From a checkpoint of a small model that predicts nearness at each pixel: 6.09M parameters.
Rows from block 6 of the encoder of a small model that predicts nearness at each pixel, named by matrix and row number. Rows with one number within an expert belong to one neuron, the router's apart. Each number is 50 + 10 x the weight over its row's rms, rounded and kept within 0 to 99. All counts start at 0.
Before each expert's rows are labels from the 100 images, of 14976, where the router gives the expert most weight on average: "patch colour" is the nearest of a few named colours to the mean colour under the peak. Only what is clearly more common there than usual is listed. The data: rendered dice on a table. In brackets: how many of the 100, against the usual share in percent.
# router: slot weights (encoder.blocks.6.mlp.router.weight, 16x192), inputs 0-95
# up: expert up (encoder.blocks.6.mlp.up, 8x96x192), inputs 0-95
# down: expert down (encoder.blocks.6.mlp.down, 8x192x96, transposed), outputs 0-95

# expert 2
patch colour: green (34 vs 8.1)
router.4:44 51 48 44 63 43 56 58 45 52 40 47 46 52 37 51 77 62 60 49 30 52 48 45 49 29 51 33 51 53 42 58 54 50 50 46 48 37 47 51 43 51 52 54 48 67 37 55 51 54 36 45 67 45 38 42 33 58 39 49 69 62 52 55 58 47 61 53 52 49 61 67 64 47 71 52 45 38 78 44 56 40 30 45 46 51 54 59 52 51 31 35 54 52 52 67
router.5:56 53 55 64 42 36 60 55 70 60 63 54 52 36 37 64 68 50 67 53 32 51 50 50 27 53 42 62 51 67 51 52 63 26 47 60 48 36 55 55 52 52 43 53 54 48 41 43 52 43 17 47 57 48 52 39 44 69 36 51 53 63 61 53 60 72 47 57 52 49 58 46 58 67 45 50 43 55 58 54 54 48 71 53 59 62 49 37 38 53 36 41 56 37 37 56
up.0:48 58 51 59 48 48 51 58 55 46 50 33 59 62 54 53 65 72 54 38 32 51 36 27 41 55 31 48 51 34 47 66 57 55 41 49 42 41 24 37 54 49 42 48 60 38 49 59 51 56 46 44 48 38 52 49 39 54 46 50 66 29 42 51 57 61 56 39 45 47 51 50 32 49 42 39 43 62 42 53 51 32 57 71 45 56 22 52 53 48 41 35 56 41 47 43
down.0:63 49 53 55 54 49 51 54 56 43 65 67 43 44 58 45 32 42 47 58 69 62 69 81 64 36 57 46 51 59 44 34 57 41 59 48 51 52 54 55 36 49 54 43 51 53 46 37 48 40 56 51 50 80 54 47 48 52 69 52 31 59 68 52 48 50 44 58 55 45 49 47 56 62 53 56 47 37 45 52 32 55 42 35 57 50 72 36 51 35 61 61 52 49 49 45
up.1:42 48 28 54 49 30 47 54 50 50 61 35 43 49 61 41 53 40 46 62 51 28 51 46 45 53 53 52 43 47 46 61 53 70 41 49 59 64 51 56 56 55 46 55 45 41 49 46 40 65 59 55 54 49 59 51 39 49 65 57 38 32 49 40 34 60 56 62 47 47 50 54 53 59 55 47 76 61 53 56 48 58 56 48 64 52 50 54 51 44 27 59 46 55 47 20
down.1:52 49 63 49 39 66 34 51 36 43 38 57 45 43 36 48 51 56 53 41 41 72 56 51 57 45 57 43 57 46 49 54 49 31 56 57 43 43 55 40 41 49 60 41 52 58 49 51 55 38 45 48 58 51 38 22 67 49 37 43 57 69 56 55 53 40 50 44 55 53 61 42 52 59 51 51 32 46 34 47 53 47 39 39 40 51 49 65 49 53 74 45 46 39 53 63
up.2:52 65 52 56 48 48 52 47 47 42 57 32 40 52 59 68 53 30 42 45 68 37 43 36 61 51 52 58 38 33 51 62 54 65 40 39 67 67 26 45 54 53 50 60 66 31 41 51 54 55 69 64 54 58 47 51 31 47 58 49 59 40 42 44 41 40 35 32 46 66 51 39 44 42 51 52 70 46 64 43 56 58 69 63 69 56 49 35 56 48 38 53 58 59 62 25
down.2:43 29 48 46 38 44 48 50 43 58 59 52 42 45 48 39 40 66 50 59 49 69 56 58 45 56 47 49 68 56 44 58 57 30 62 66 28 46 74 57 47 51 49 37 39 63 51 40 44 41 37 38 38 43 61 47 63 58 50 45 45 62 56 50 51 65 60 63 47 40 54 55 53 59 54 48 39 51 10 58 42 43 42 35 36 56 44 66 51 61 58 51 40 42 40 65
up.3:49 63 61 36 57 44 31 54 46 47 33 49 64 60 59 46 57 65 49 39 47 59 45 49 44 50 32 45 49 51 31 49 61 53 54 48 31 52 49 34 49 48 47 48 58 39 46 49 61 58 48 58 53 38 52 50 61 53 42 29 78 51 30 55 64 54 53 29 54 55 44 51 31 29 53 50 34 62 48 48 49 43 38 72 43 57 27 47 52 53 52 36 38 54 50 50
down.3:59 49 57 52 45 57 53 40 56 55 80 64 45 46 48 48 39 39 43 65 62 53 42 56 54 40 56 55 58 43 69 54 48 50 35 57 79 55 57 76 46 48 57 43 56 50 49 46 36 39 44 45 30 64 57 45 42 44 61 59 31 50 70 52 59 45 48 48 43 46 39 55 57 62 53 48 61 40 42 49 43 52 64 42 51 40 62 46 32 48 37 56 51 44 49 56
up.4:47 28 32 54 52 46 57 37 55 53 59 42 46 48 52 46 43 27 40 68 59 34 50 49 59 57 64 51 32 43 53 51 41 60 37 47 56 52 56 58 57 54 51 47 40 50 54 65 42 62 69 37 58 58 44 49 43 44 62 70 23 42 68 43 39 48 46 70 46 31 47 56 53 52 50 54 71 55 53 47 49 51 51 31 68 46 73 60 49 49 35 68 47 53 52 40
down.4:37 61 56 54 30 63 43 69 43 45 28 50 50 43 37 51 60 57 53 50 37 55 46 48 39 49 46 41 64 50 46 57 52 45 63 52 34 53 46 33 43 47 49 53 55 54 50 52 62 44 46 60 60 33 46 25 67 51 35 27 68 65 42 44 48 46 54 46 51 58 57 48 48 57 52 42 33 52 48 58 54 48 45 53 31 60 32 60 60 53 81 39 53 47 42 56
up.5:37 52 65 56 50 46 47 57 61 58 34 51 41 50 47 61 64 56 68 50 48 68 52 44 23 51 46 48 56 45 44 44 43 38 43 63 51 43 49 55 42 54 46 42 45 58 51 42 63 41 45 53 42 45 48 49 50 65 31 30 59 41 46 49 56 52 58 41 44 46 51 55 47 75 23 45 32 52 37 48 52 42 70 69 44 54 25 48 63 49 70 30 59 37 51 53
down.5:76 52 38 58 65 46 67 47 47 31 72 67 56 50 56 46 40 53 32 45 53 46 60 54 67 41 44 44 49 58 64 46 59 65 50 51 52 51 52 52 45 36 42 54 59 46 48 52 38 67 42 42 55 67 61 39 42 38 57 61 48 50 54 50 44 47 51 43 54 48 40 56 64 31 63 51 54 44 49 56 37 51 35 45 48 47 70 50 39 46 19 63 39 77 54 59
up.6:48 57 58 53 56 34 50 63 55 51 42 61 30 48 53 36 51 37 67 50 59 58 71 52 24 42 48 51 46 50 53 43 53 33 48 43 68 53 47 59 37 55 43 57 54 55 37 32 71 43 47 64 49 66 54 51 56 60 49 27 59 33 36 49 44 37 57 48 43 59 49 66 51 65 32 51 53 34 53 40 52 53 59 49 47 39 35 46 55 54 56 36 58 56 30 56
down.6:59 38 50 51 56 52 47 33 54 40 52 56 59 47 51 70 55 58 41 45 56 35 41 44 61 45 58 61 50 51 45 54 45 63 54 65 39 47 57 43 57 54 39 49 48 50 65 49 31 70 37 38 45 43 62 48 41 37 36 64 32 58 57 44 52 66 42 53 58 52 54 46 68 38 62 52 39 56 35 67 45 42 33 54 48 51 58 53 42 44 28 48 45 70 61 58

# expert 6
patch colour: grey (79 vs 17.1)
router.12:63 54 62 58 15 54 66 56 49 53 49 52 45 67 48 70 43 47 58 47 58 47 48 28 58 52 55 58 60 66 68 56 49 31 51 39 52 41 38 55 50 37 43 43 36 54 49 52 51 47 37 35 52 53 47 43 42 60 40 44 54 53 53 66 57 43 38 40 56 50 68 43 47 68 52 47 48 52 63 57 50 60 63 45 41 44 44 66 41 41 56 57 61 42 54 66
router.13:57 49 42 25 43 56 39 56 51 68 46 60 70 68 34 47 68 49 62 47 42 66 48 50 24 58 40 48 61 54 44 60 56 62 49 57 40 34 71 33 52 48 61 64 53 59 40 50 53 55 52 55 49 36 68 56 62 56 42 54 55 45 37 58 38 47 63 68 47 43 43 55 55 46 46 48 56 42 46 54 49 54 32 44 50 60 46 61 36 53 47 34 28 50 44 53
up.0:51 42 67 38 53 57 44 57 58 44 50 32 41 41 58 51 43 59 47 47 63 72 63 68 46 56 44 48 40 36 44 46 64 53 54 60 45 61 66 53 33 49 67 41 42 42 56 57 53 27 29 32 50 52 52 51 33 36 65 57 60 49 54 46 73 44 59 53 51 62 51 32 57 71 50 57 54 30 58 68 38 54 64 46 55 49 49 46 49 52 53 43 34 65 46 42
down.0:42 63 48 59 49 43 52 44 40 62 53 59 50 71 48 56 54 35 57 53 34 44 38 27 49 30 65 46 56 62 53 42 53 33 53 34 63 43 34 68 67 47 29 48 57 53 43 40 46 56 67 54 45 49 55 46 70 59 37 43 58 44 42 49 33 50 30 36 53 40 60 56 46 35 48 49 42 66 38 42 57 48 39 61 45 44 43 55 64 32 54 56 53 43 57 68
up.1:54 48 47 43 49 65 53 55 52 50 55 63 55 41 43 47 66 46 60 60 55 61 36 49 53 70 40 52 55 40 36 64 51 66 47 45 55 30 58 49 41 48 64 67 59 67 49 58 44 53 37 56 57 51 60 46 40 53 57 55 51 64 50 46 32 48 61 75 53 51 53 57 51 55 57 58 54 23 51 63 50 66 32 43 57 46 65 57 43 49 43 34 42 53 45 51
down.1:44 54 52 48 50 33 50 62 47 42 38 38 38 49 71 34 29 63 48 44 53 45 50 46 53 30 61 49 48 44 71 39 48 38 55 57 46 58 39 45 66 47 38 30 42 38 60 54 57 52 59 39 55 44 33 80 44 47 43 48 61 48 54 50 69 56 32 35 46 55 36 46 40 45 52 53 42 70 61 37 46 46 69 57 38 42 39 48 63 52 57 51 58 46 52 53
up.2:48 47 42 40 66 49 46 39 67 48 43 47 39 42 59 49 41 47 49 70 50 26 42 63 50 43 47 41 25 43 50 34 57 42 54 51 58 52 47 60 44 62 57 41 32 36 64 35 57 49 51 31 26 56 70 30 35 29 51 45 39 58 62 51 54 42 53 52 63 45 74 70 59 46 47 48 51 54 49 46 35 54 63 43 65 55 50 44 62 50 49 56 46 48 46 48
down.2:52 44 52 45 47 47 42 63 52 56 48 58 41 50 42 49 51 51 49 50 50 48 51 57 39 42 46 63 62 59 48 44 57 47 56 59 36 42 51 56 47 45 41 53 52 45 54 35 50 51 42 43 55 54 56 00 50 53 49 40 53 54 54 57 53 49 53 43 51 58 84 48 49 49 38 51 59 40 44 42 46 61 52 39 56 41 55 51 43 63 56 47 46 53 37 45
up.3:53 56 54 47 55 47 36 57 62 43 53 51 52 56 36 38 68 52 56 34 46 50 64 56 41 67 39 52 47 61 35 45 55 51 50 56 69 47 54 56 30 51 45 62 50 51 36 29 47 41 28 49 53 42 60 49 46 50 58 53 60 51 39 53 49 46 73 56 56 81 57 48 60 57 47 42 51 35 71 59 47 67 52 35 56 50 43 60 41 59 44 23 35 63 39 46
down.3:35 43 51 47 47 52 72 48 29 38 47 44 37 45 64 52 33 61 51 51 65 40 42 38 60 32 64 57 52 32 65 56 50 39 59 48 42 38 38 50 61 47 62 32 52 53 60 63 52 52 73 44 49 61 37 60 37 56 50 42 45 46 65 52 54 42 29 39 46 42 47 49 40 42 58 67 35 46 35 34 51 54 43 53 46 45 66 42 65 32 44 69 68 47 61 52
up.4:40 42 43 58 37 26 51 41 38 62 53 63 54 45 38 55 46 43 32 54 35 37 66 67 47 53 53 41 50 70 55 42 38 55 39 66 69 65 66 56 50 49 43 36 45 60 45 48 53 53 53 55 56 72 48 50 38 36 54 60 50 54 71 47 39 49 48 55 45 46 48 53 51 45 48 57 50 50 48 63 45 48 46 37 54 33 67 51 43 63 37 81 62 44 33 63
down.4:66 43 41 22 59 76 60 62 53 37 25 41 49 54 42 57 59 52 60 47 50 60 36 38 45 50 53 68 59 26 41 58 57 47 47 36 35 50 32 48 41 51 68 63 49 43 48 55 46 47 49 43 45 35 49 34 56 48 41 42 47 43 33 54 57 54 59 52 51 53 52 53 56 59 50 49 58 50 46 37 49 49 57 60 48 74 45 37 59 44 69 28 42 58 62 35
up.5:61 45 51 31 57 57 51 49 68 43 42 44 52 48 43 44 55 54 72 46 69 69 67 65 44 53 36 53 52 51 42 56 68 50 49 51 54 29 66 58 29 55 66 52 49 47 37 45 54 40 31 34 47 52 58 49 41 53 69 57 54 51 47 50 59 38 64 54 51 57 50 46 65 52 53 59 51 25 59 60 51 64 49 35 56 53 54 48 41 48 51 18 37 73 40 46
down.5:28 51 57 62 46 42 58 53 33 55 63 51 45 44 66 45 47 48 40 54 49 36 31 32 62 39 61 49 34 44 54 41 40 42 55 44 56 63 23 52 67 46 33 39 55 58 62 58 50 53 72 66 53 50 43 87 48 48 43 46 55 46 55 56 46 52 32 42 49 47 43 45 38 49 56 51 39 68 54 46 51 45 45 62 39 41 49 58 65 39 52 68 63 38 65 56
up.6:49 45 57 56 44 40 48 51 27 46 51 59 54 42 58 62 27 61 24 48 58 44 52 55 56 35 52 45 46 55 59 46 51 44 49 70 39 85 53 47 61 43 42 27 44 51 62 66 45 46 47 47 59 50 46 52 43 37 54 53 58 62 60 51 55 56 35 41 51 47 48 35 45 42 54 50 37 65 42 47 34 39 57 61 49 52 50 39 53 47 45 85 54 41 47 53
down.6:52 53 37 35 62 57 43 51 68 64 48 40 60 66 34 59 73 30 67 43 32 68 51 45 31 72 50 53 61 48 32 53 52 59 50 37 44 41 59 56 37 51 63 67 57 42 39 41 51 49 48 48 37 50 57 24 72 52 45 52 46 36 43 49 45 49 67 56 49 45 59 61 50 57 40 44 69 42 43 56 58 63 42 53 52 57 42 52 45 62 57 35 34 49 55 50

# expert 5
patch colour: black (63 vs 13.1)
router.10:65 57 47 48 44 42 51 39 68 72 55 59 63 62 46 50 62 50 58 46 37 39 48 28 47 61 46 52 57 57 67 66 44 41 59 37 59 49 56 32 60 52 41 59 37 48 48 65 42 60 43 47 62 46 57 70 44 64 43 16 46 49 58 60 48 52 43 49 45 42 50 48 45 47 47 52 48 67 58 74 55 49 58 61 43 41 43 53 44 51 53 56 48 32 64 65
router.11:62 59 41 38 34 42 54 41 75 68 46 68 55 60 46 35 61 43 61 46 39 43 57 29 53 47 48 54 53 49 57 59 43 45 53 42 52 42 58 44 50 45 42 39 32 57 49 68 49 51 44 46 54 43 50 75 63 61 44 36 45 52 60 55 52 62 38 48 50 41 49 54 29 62 64 59 29 59 56 58 66 51 63 64 52 60 55 54 57 51 55 55 49 23 47 66
up.0:49 27 41 39 60 47 48 54 44 52 44 41 35 45 46 52 56 55 39 43 55 48 55 62 61 45 84 49 44 35 45 44 52 56 27 47 68 56 55 62 54 43 78 58 53 32 40 60 49 40 55 41 46 53 58 49 36 33 70 62 31 37 54 57 52 41 46 54 55 50 46 41 65 49 53 51 58 36 47 53 54 45 45 23 57 55 67 48 36 49 45 55 54 60 43 57
down.0:46 62 51 66 29 52 55 50 51 30 35 36 65 64 65 65 54 57 66 62 45 51 52 38 39 64 26 46 49 53 54 47 46 42 80 42 36 49 47 47 46 54 43 47 32 70 58 45 58 56 60 49 40 48 52 50 63 69 44 19 64 61 40 49 45 44 57 35 48 59 49 47 32 43 36 61 48 54 59 42 41 65 48 69 47 53 49 60 77 50 45 48 49 40 52 42
up.1:47 56 35 59 62 43 40 52 51 64 59 33 58 66 44 51 53 46 54 59 37 45 67 44 35 49 35 32 53 69 52 55 38 60 71 45 50 55 49 46 39 55 35 55 51 51 42 33 56 51 61 60 56 47 47 53 61 50 29 34 63 37 34 39 30 59 59 53 49 53 50 77 31 46 50 40 53 49 46 40 55 50 60 62 60 58 19 43 60 54 56 39 45 41 56 28
down.1:63 48 61 46 45 51 53 44 57 37 51 76 41 33 47 39 53 54 46 43 54 41 45 54 64 36 55 70 63 42 53 57 59 37 13 56 51 47 52 47 34 47 46 40 54 53 50 45 47 55 25 53 45 54 54 38 37 45 56 60 33 57 64 51 55 52 45 52 52 54 49 48 65 49 48 50 42 37 47 59 45 40 37 33 54 44 71 51 49 55 35 52 55 54 55 67
up.2:45 55 46 56 54 13 43 42 54 61 65 51 45 48 52 53 52 34 28 54 31 29 56 43 63 71 51 41 33 55 58 35 47 48 52 41 51 69 58 68 47 49 48 51 32 59 56 50 40 65 73 56 59 53 56 50 42 50 57 29 35 45 54 45 34 60 48 65 50 48 45 49 48 43 49 56 65 54 47 43 56 48 59 50 59 46 50 30 42 61 36 56 41 46 47 40
down.2:63 39 59 40 28 75 52 66 44 39 33 29 55 58 47 51 45 64 58 50 63 67 50 52 46 31 44 56 66 44 59 79 53 53 40 62 43 56 51 46 43 47 55 41 60 46 49 58 60 37 32 47 47 53 41 32 49 41 45 52 62 66 39 46 60 35 55 39 51 58 61 50 47 50 48 53 44 44 47 57 45 45 35 41 46 57 62 70 60 41 57 47 45 54 59 54
up.3:44 50 69 49 48 42 55 34 52 59 53 71 39 42 70 49 44 32 35 60 51 32 33 43 59 69 46 58 34 42 45 35 65 27 51 45 50 56 49 69 52 62 43 40 36 61 73 55 48 61 49 42 58 51 65 50 46 55 49 40 38 60 57 45 42 59 38 67 48 38 52 42 48 54 44 70 60 62 49 43 51 52 61 54 41 42 55 51 47 45 40 60 41 52 52 48
down.3:67 47 36 52 47 67 43 66 44 36 46 12 67 54 35 57 49 55 56 43 55 65 60 49 51 38 61 36 72 50 62 66 39 70 41 51 49 51 48 38 43 52 56 54 61 35 42 50 51 45 57 57 45 44 33 50 58 41 53 63 61 46 40 51 58 40 62 39 54 63 50 52 56 49 54 43 46 44 48 68 50 39 35 35 45 58 48 46 50 58 56 46 46 54 58 51
up.4:45 44 73 51 53 68 54 34 34 39 50 64 60 35 59 57 63 44 60 45 54 35 24 42 56 57 51 53 34 45 36 52 48 57 46 60 58 56 32 47 59 46 56 55 69 57 62 56 57 59 64 39 57 46 53 48 52 50 56 57 39 41 47 47 41 33 40 59 50 48 54 35 57 36 53 62 49 59 47 45 52 43 52 62 52 44 61 45 56 54 36 57 49 48 48 59
down.4:58 52 34 47 39 48 43 71 51 55 43 27 51 72 45 35 37 54 48 54 41 60 69 51 49 56 50 42 55 43 63 40 51 47 65 22 33 53 58 58 44 52 45 44 41 39 49 49 55 34 55 56 47 35 42 47 55 49 63 51 64 57 46 47 64 59 56 49 50 51 49 51 38 56 42 38 62 44 61 51 43 67 59 50 43 63 39 60 51 55 61 45 41 53 54 42
up.5:44 60 61 47 47 53 50 42 55 48 52 51 59 52 67 54 41 40 50 61 50 42 37 38 48 55 31 48 32 47 51 43 61 36 45 45 53 53 39 61 39 56 34 30 49 50 60 39 58 43 59 50 47 58 50 50 50 64 53 40 49 50 33 44 43 48 41 36 50 43 54 44 38 60 45 61 50 63 41 37 53 52 64 74 38 46 44 37 67 35 49 64 44 42 50 46
down.5:66 39 50 55 43 48 46 48 47 59 63 70 44 41 29 48 52 50 40 40 56 58 63 61 57 39 66 53 63 54 54 61 54 65 45 57 47 55 54 37 58 47 56 64 56 48 42 58 36 50 34 53 58 45 54 55 68 35 48 64 44 52 66 59 52 56 59 66 56 61 42 53 71 47 50 40 49 40 45 60 53 45 31 36 59 66 57 56 34 63 58 43 55 60 48 56
up.6:31 54 74 42 56 68 61 43 46 30 29 19 41 59 65 56 62 48 58 53 58 49 39 36 53 61 62 41 46 31 46 44 56 56 60 53 47 44 34 45 59 51 61 61 50 52 68 52 53 55 47 46 49 38 38 49 42 50 38 49 54 38 36 50 58 30 46 44 50 64 48 52 66 58 52 57 60 50 64 40 63 70 51 62 53 41 53 47 53 46 39 38 54 64 54 60
down.6:80 54 39 63 49 41 26 61 47 74 68 71 60 48 43 47 45 44 45 43 29 56 54 65 44 51 35 55 49 64 48 41 41 51 52 61 47 57 62 58 48 44 45 45 44 39 44 47 51 42 50 49 48 32 72 45 65 52 59 52 54 63 61 57 50 72 48 49 50 41 53 45 37 43 44 41 57 51 40 59 34 49 51 56 39 69 51 39 61 57 54 56 44 35 48 42

# expert 0
patch colour: blue (33 vs 6.2)
router.0:32 55 63 68 57 47 38 59 43 32 58 39 42 32 61 32 43 55 38 39 54 42 61 63 50 51 37 39 35 34 47 52 50 64 46 60 39 51 40 45 41 44 56 53 57 41 52 51 62 51 52 63 31 38 52 20 52 42 51 51 47 34 40 52 52 62 60 39 55 58 73 41 53 54 50 43 41 46 38 34 38 69 62 57 67 44 42 35 64 51 49 40 42 69 42 40
router.1:32 53 63 66 58 30 39 48 39 22 47 54 53 29 59 40 46 48 48 41 50 53 54 65 63 54 40 34 47 46 41 41 46 54 39 58 37 49 40 53 52 48 59 58 55 59 61 56 65 53 47 55 44 56 55 12 38 54 55 51 38 46 40 54 56 55 58 35 55 65 72 38 58 56 58 42 47 44 44 42 40 71 50 63 71 42 57 43 59 45 43 41 37 72 48 39
up.9:57 36 53 37 39 51 55 60 44 51 34 49 44 53 56 51 38 54 38 46 46 49 59 66 33 31 57 53 43 54 46 54 56 29 57 57 53 63 47 61 37 51 41 43 41 64 48 37 67 57 51 44 55 40 34 49 59 27 32 55 45 56 58 48 51 45 42 47 48 45 42 43 61 55 43 51 55 49 50 54 54 33 40 42 55 34 41 62 38 59 62 50 51 52 43 51
down.9:22 45 34 65 38 54 47 52 52 52 66 53 39 41 51 42 55 51 50 51 52 43 62 64 51 58 53 42 57 43 64 79 47 55 39 55 48 50 54 47 66 53 61 62 56 43 49 52 31 40 59 63 56 43 65 26 70 70 53 52 44 37 50 38 47 61 71 50 34 57 62 62 37 46 52 55 36 49 40 56 37 51 64 52 52 57 61 46 56 45 47 44 48 42 28 51
up.10:45 38 49 50 52 62 49 43 52 62 42 59 54 59 35 61 40 37 58 63 43 60 48 58 51 45 54 66 74 59 58 33 35 52 45 47 59 52 56 62 43 67 61 48 41 54 39 47 56 43 62 55 54 59 39 42 59 51 41 42 49 49 53 35 46 50 45 64 27 35 51 62 43 65 43 66 54 49 49 42 56 42 48 38 40 45 63 53 53 54 53 56 68 42 41 70
down.10:48 45 40 68 39 47 58 40 45 55 61 55 50 41 58 38 40 43 42 57 59 49 49 51 57 66 62 45 47 44 54 74 41 59 43 60 39 47 65 44 71 55 62 45 62 57 66 65 28 55 56 49 52 57 56 35 53 68 62 69 41 59 65 22 44 65 48 60 24 32 47 48 31 59 62 57 46 51 50 53 31 54 50 47 55 60 66 43 50 52 35 55 49 50 49 50
up.11:47 42 48 50 56 61 55 37 54 67 31 61 52 63 35 58 55 41 61 64 42 66 49 62 38 47 56 63 66 66 48 41 41 58 48 47 61 54 60 58 39 68 65 39 45 43 32 40 49 46 52 58 50 48 42 48 64 49 34 40 53 46 54 36 39 61 48 71 33 36 53 60 46 61 48 64 57 44 48 43 58 34 48 40 40 53 62 54 53 55 48 47 66 50 39 57
down.11:44 31 40 62 31 57 58 53 47 47 63 63 39 38 57 40 44 51 40 51 58 41 43 53 55 64 53 51 48 39 49 73 45 51 49 67 31 49 62 45 70 60 65 57 58 59 69 68 30 52 56 49 53 59 54 40 60 58 54 61 33 60 62 29 51 66 48 59 19 41 48 57 41 42 55 57 55 58 45 55 32 54 46 55 58 53 70 50 52 50 38 57 47 54 54 43
up.12:43 51 49 63 35 51 66 47 53 49 49 42 51 41 40 52 49 51 61 46 64 49 43 57 60 58 59 60 59 47 48 43 58 59 38 50 64 41 61 38 58 52 48 39 49 65 41 56 27 62 43 55 69 61 56 55 48 52 46 53 46 33 60 44 67 60 47 47 50 44 48 55 44 52 64 48 40 65 57 68 45 55 57 51 42 44 67 50 35 47 13 33 74 58 52 39
down.12:53 47 43 27 51 60 46 40 43 56 53 42 54 55 50 73 43 56 49 35 42 58 59 41 41 61 48 45 35 45 44 45 54 59 47 46 45 46 41 42 54 74 67 57 41 43 55 41 55 47 44 58 49 35 38 54 54 55 30 31 58 58 45 48 47 36 62 53 66 68 52 39 60 53 56 41 58 37 41 45 49 36 31 57 41 47 26 59 58 48 73 60 35 39 61 71
up.13:64 45 52 54 59 46 33 43 49 58 48 47 52 49 53 40 41 55 43 49 40 61 59 59 44 49 43 38 45 56 24 65 41 58 64 62 46 61 64 44 50 47 65 51 36 20 61 51 63 38 66 52 31 50 53 44 67 50 56 46 51 61 43 53 44 41 58 46 56 50 58 45 46 51 48 51 51 39 46 21 50 42 43 43 53 67 35 31 65 59 70 65 37 40 50 38
down.13:54 61 55 64 47 38 65 46 53 28 53 53 49 47 46 50 43 37 44 55 57 45 28 52 58 50 34 54 53 59 65 53 54 49 63 41 53 53 34 52 56 64 44 55 47 59 46 49 35 55 71 49 37 64 59 37 40 51 51 61 51 50 63 29 49 49 27 40 38 45 53 64 51 43 47 61 47 50 78 48 62 38 55 42 45 39 55 45 30 53 58 49 64 53 54 42
up.14:46 38 46 50 49 67 60 44 57 57 42 46 50 53 47 57 42 45 77 60 54 61 44 54 53 55 70 68 68 60 48 39 38 68 39 49 58 29 48 47 57 53 62 36 32 52 32 60 45 59 48 55 63 51 33 55 52 37 43 64 42 40 55 45 55 54 39 59 38 38 49 59 39 46 59 57 57 51 49 57 56 46 51 36 50 53 67 59 47 57 38 32 72 58 46 50
down.14:40 46 49 39 45 57 43 43 43 58 50 59 50 43 56 54 48 43 30 57 55 36 47 53 51 72 58 43 31 38 38 68 40 47 48 66 35 57 62 38 65 71 64 66 60 52 70 58 41 47 53 59 45 53 47 44 60 52 53 47 47 57 67 33 44 62 60 60 42 55 43 49 51 57 47 53 47 56 42 51 24 50 51 56 64 59 52 43 44 50 42 55 42 41 54 56
up.15:54 47 55 31 66 48 47 61 40 45 47 56 50 39 58 37 38 49 41 49 50 45 60 54 35 22 48 43 43 57 40 65 33 46 75 63 46 67 47 43 41 49 58 54 53 26 54 47 65 49 68 49 46 43 41 43 49 33 47 57 52 42 44 55 40 41 43 52 60 56 58 47 62 34 58 56 48 37 67 32 51 39 52 35 53 56 34 30 56 61 59 58 57 57 39 38
down.15:43 55 48 83 30 36 59 52 47 62 63 58 39 55 48 49 52 40 49 62 52 34 39 55 43 60 57 63 57 56 71 58 50 48 43 54 46 53 60 54 57 62 44 38 51 53 50 43 35 34 55 48 52 55 63 28 55 64 56 60 49 40 58 24 58 65 50 50 29 43 49 54 34 62 38 64 54 63 42 64 48 51 52 57 49 55 65 58 46 24 40 48 56 36 35 41